Weights of a small image denoising model.
Data: trained on fractals drawn by 1,000 iterated function systems, in grey, 295000 training examples, 17.6 epochs.
Rows from block 11 of a small image denoising model, named by matrix and row number. Rows with one number belong to one channel. Each number is 500 + 50 x the weight over its row's rms, rounded and kept within 0 to 999. All counts start at 0. Numbers have three digits each.
After each channel's rows are labels from the 100 images, of 14848, where the channel reaches its highest value: "strongest on" is what is common among them. Only what is clearly more common there than usual is listed. The data: fractals drawn by 1,000 iterated function systems, in grey.
# convs0: first 3x3 conv (model.decb.1.1.convs.0.weight, 96x96x3x3, each kernel summed), inputs 0-95
# convs1: second 3x3 conv (model.decb.1.1.convs.1.weight, 96x96x3x3, transposed, each kernel summed), outputs 0-95

convs0.15:506506500500562508502462499438510534514549563513493432508517496495598539587436482497560498504533577516499507510525501509483400465434551455625533493387476413508461496512556516483543450503494465481548497457499563492372362454481465572523503518527481524519511511313560515374494491465481487519
convs1.15:490536480523527420548475488537520536585430517488488565501463496486513537456577499564441554522378504550479506467546416496477510407585521618484545557544473514467588477522531359499425536498526503494450461512517581464535566460405477430460467377417462470559534482551496504546588492504481488531
strongest on: dark on light

convs0.17:487479503267465461467464500405518470455476379530492382492478484500517486476462499492515489523487487398501504434573499543544492437462508560497397466522496471507440486543474552410511442437488572494534486530487396491519458567464539387511482572480492520501508491466532469478488498408504477538
convs1.17:522412434407505436543521510461465474532508400564517423555494437561389368395520531508472496534527550438529486538385485525504603503558431495554462522478515535632499510547494493459425426573494539529480546587503507439465516490406533533479477469474478522485508461441458498514477492521468440511
strongest on: dark on light; sparse

convs0.92:501371484558435452515447512482506378475452382494494573491502500500555396376502487506490493506474541502507511474408497533522520524483470496529576551541284394436433511455554493562496486485487548480455491520507472503514419542450533396475499523501502489487500507566522509493500523450508508454
convs1.92:423542492410551545473544463503427622476436527574555491488468430473444551521569490465583535515528498546480489470491497462474518537549518439506490397539549473512510557475446515541478464498487499500491479337457509467396556472581451600558457577456468466612464514445434420523485518539460508465
strongest on: dark on light

convs0.72:547445490504522522491497535530571474583500467418552546472517492499541499490468525416503530535597467533503521473503472526572472511479431518497508472501493478501428483447480492500550428509496501529509506481466518558519545428548531512505504517491399488523388543513478530448559291542278558483
convs1.72:479547459526439424470512400418469509463483487515428445501527510457500456533470432526518403559429476493527503482433493462400512430506549536527488509490474533458586495546536511482505575492557471394528505488456418400498381579450537483493522521503508466478422442490483419482508664496556412540
strongest on: sparse; two maps

convs0.82:461522463521468464528506489556504504378448432568494441484454476458501495473471461513501489515464543554476508415657504526511425484508480574480439486401419497515335436517498543416405520471496480442398484544484492499483381531409476469493485568481502531442499527472477469523492499389488480506
convs1.82:508537530490528419504419474506533518539559510551529465550499528562486544556413494504422651482556588539494564408531479486514506531489489534513499484504511656426601452492546461462540410478455438587508470567497482409562563435520485489493499533475509540500595483513507498473539544554613462479
strongest on: dark on light

convs0.91:516512522398514497491527495482561551411409487533517484508503483474469479478404497496492496514486414529501476446494496580527492470486510486469440476259457409412461509524436600472435420521483517464478464472492484496474414469424470428491495574531497549513478537528445480376510479449495465510
convs1.91:491473456469481387636460512532470463520505491534526454535522516485455469445481590553486558461578492546485447463361422589479590544448435444498537452449506455433497535481511512501478420561548510538478559542514548465514478489475546604505493531515477499555490392529507429394454515574463590490
strongest on: dark on light

convs0.56:498497484508510466499544503449498506506572549497503397526502493490573451539469482485419496518527559448466497501543511541493459493500535471558504476397504574506361485404516445393547487472508413515540521504490503503524393531512482456510493491546509479483507509255567489415504496385496505469
convs1.56:552501437481486468563447509614493498541540525552548546534514502464503492448547495537468590577482506573429587422469477558429482476449511518536561387581577505369602515543459506511563464392500523543495479569505508528386513536506492533489571522433527521575454491502450552479587494519526488545
strongest on: dark on light

convs0.26:501500514374509556492556501466492572496387549508450401468491482506477472440392518477390479529538458529500489488430499550484479565555494440490521496418454450607467461502462464411465416520470484409457512447486611494532591394380510540508487565542507482512514496471524475557491508464517487571
convs1.26:509500441651450379531440514512469458572669414500513518516601473536517461579559483546561528476428459535545488554463445492496616474434466531556496542553526499484505506522506503503491521532540513527435539551512485453492486532634473388478535514481472508491501541514455564432475475559498512483
strongest on: dark on light

convs0.42:511562492518548474475401475539528555499527592478506424524498508496554506578392517488511484506405393476473494479612503598467429534502496472480443508487481498442519493530368535520470528358487490503601473368512523505479442428574496523487513607431507489499475509584485524514504478462492509435
convs1.42:500477434495430441532580499434510525464535544537565537487521522441509553411407535402480445446609504542468473461517430506499505431561603429484615589422433509521491546421444551513620444555493495447505485535448514485490553528488488520502469537512487517501453427464506531472502483457408520607
strongest on: dark on light

convs0.4:489541527338540438462463504512488361489442478615496585489474504484449491571526498461452467520516542503491491500486500468511521484489528498581488447441530436353489496579475443417589541461495531559382426450499539481471522448545516553492490507525513507542504502573521502622477496590524470482
convs1.4:516356506541507478478527505533445476554513493462537462449513495526558476482510511470541543490402447491481525517503511453506543552533458530542501572508433599512411496534518483539445509589546452423583552491507444480561428492558424387505539458483497477537606439494559495488429439384412470386
strongest on: two maps; sparse

convs0.3:498378510587385530449510496500531517497463553475489549507479491482387405445506540477540482523537526510499488507552515596523535448465459553395454632471399573567502461466559484395566511502479536531466496553490556474423414495413508495387488557503482516535493497426473511483495507546513480565
convs1.3:542566479498495485488498478488556568537583522592520360484499511488411464569511536540483567507491439469509459543496423434456556560544537495512432466496577527477511536477359533493539409549502469485464587498461535545530502435596467535558553582517453473445538396460495528547438516417453570495
strongest on: dark on light; dense

convs0.9:492495515517302533473415504590506463543524540411486494499503504492509434475634506467473495501469548569507507497373518628478557471499505562539540583494446438546458480488524431458578549518493410516436518468487510496444476475482476486489508453423529463493498514380559525529497515416490486526
convs1.9:546582586459478442533548507473468591467509488577540489464473534457433468523401519399452487532565406533459539459424560498465547554519487446586491444542441535523599551463479434498483493591486518507399526561466474516498609447479573526477577596429495454444450412537493505503517497508497541512
strongest on: dark on light; dense

convs0.48:537522479517567500525477530501545488704466476507472480533588469441451554477498535467504376516490597404505544520518524486470512477522479525551463492490453479488520495496496465536517486517503466472508407496488539539485468461486495495461555521537497588544425563445523334535555553484331536517
convs1.48:594477489460568448446504544540499466487561512474516544644596507594531488449509556547487552551485477523676530474520592484466493491465452540469454552469502507503467516491462502484472529515450546438504604500563477535465571556513457536485541493454549366545527441503500605463532439480580506490
strongest on: two maps; sparse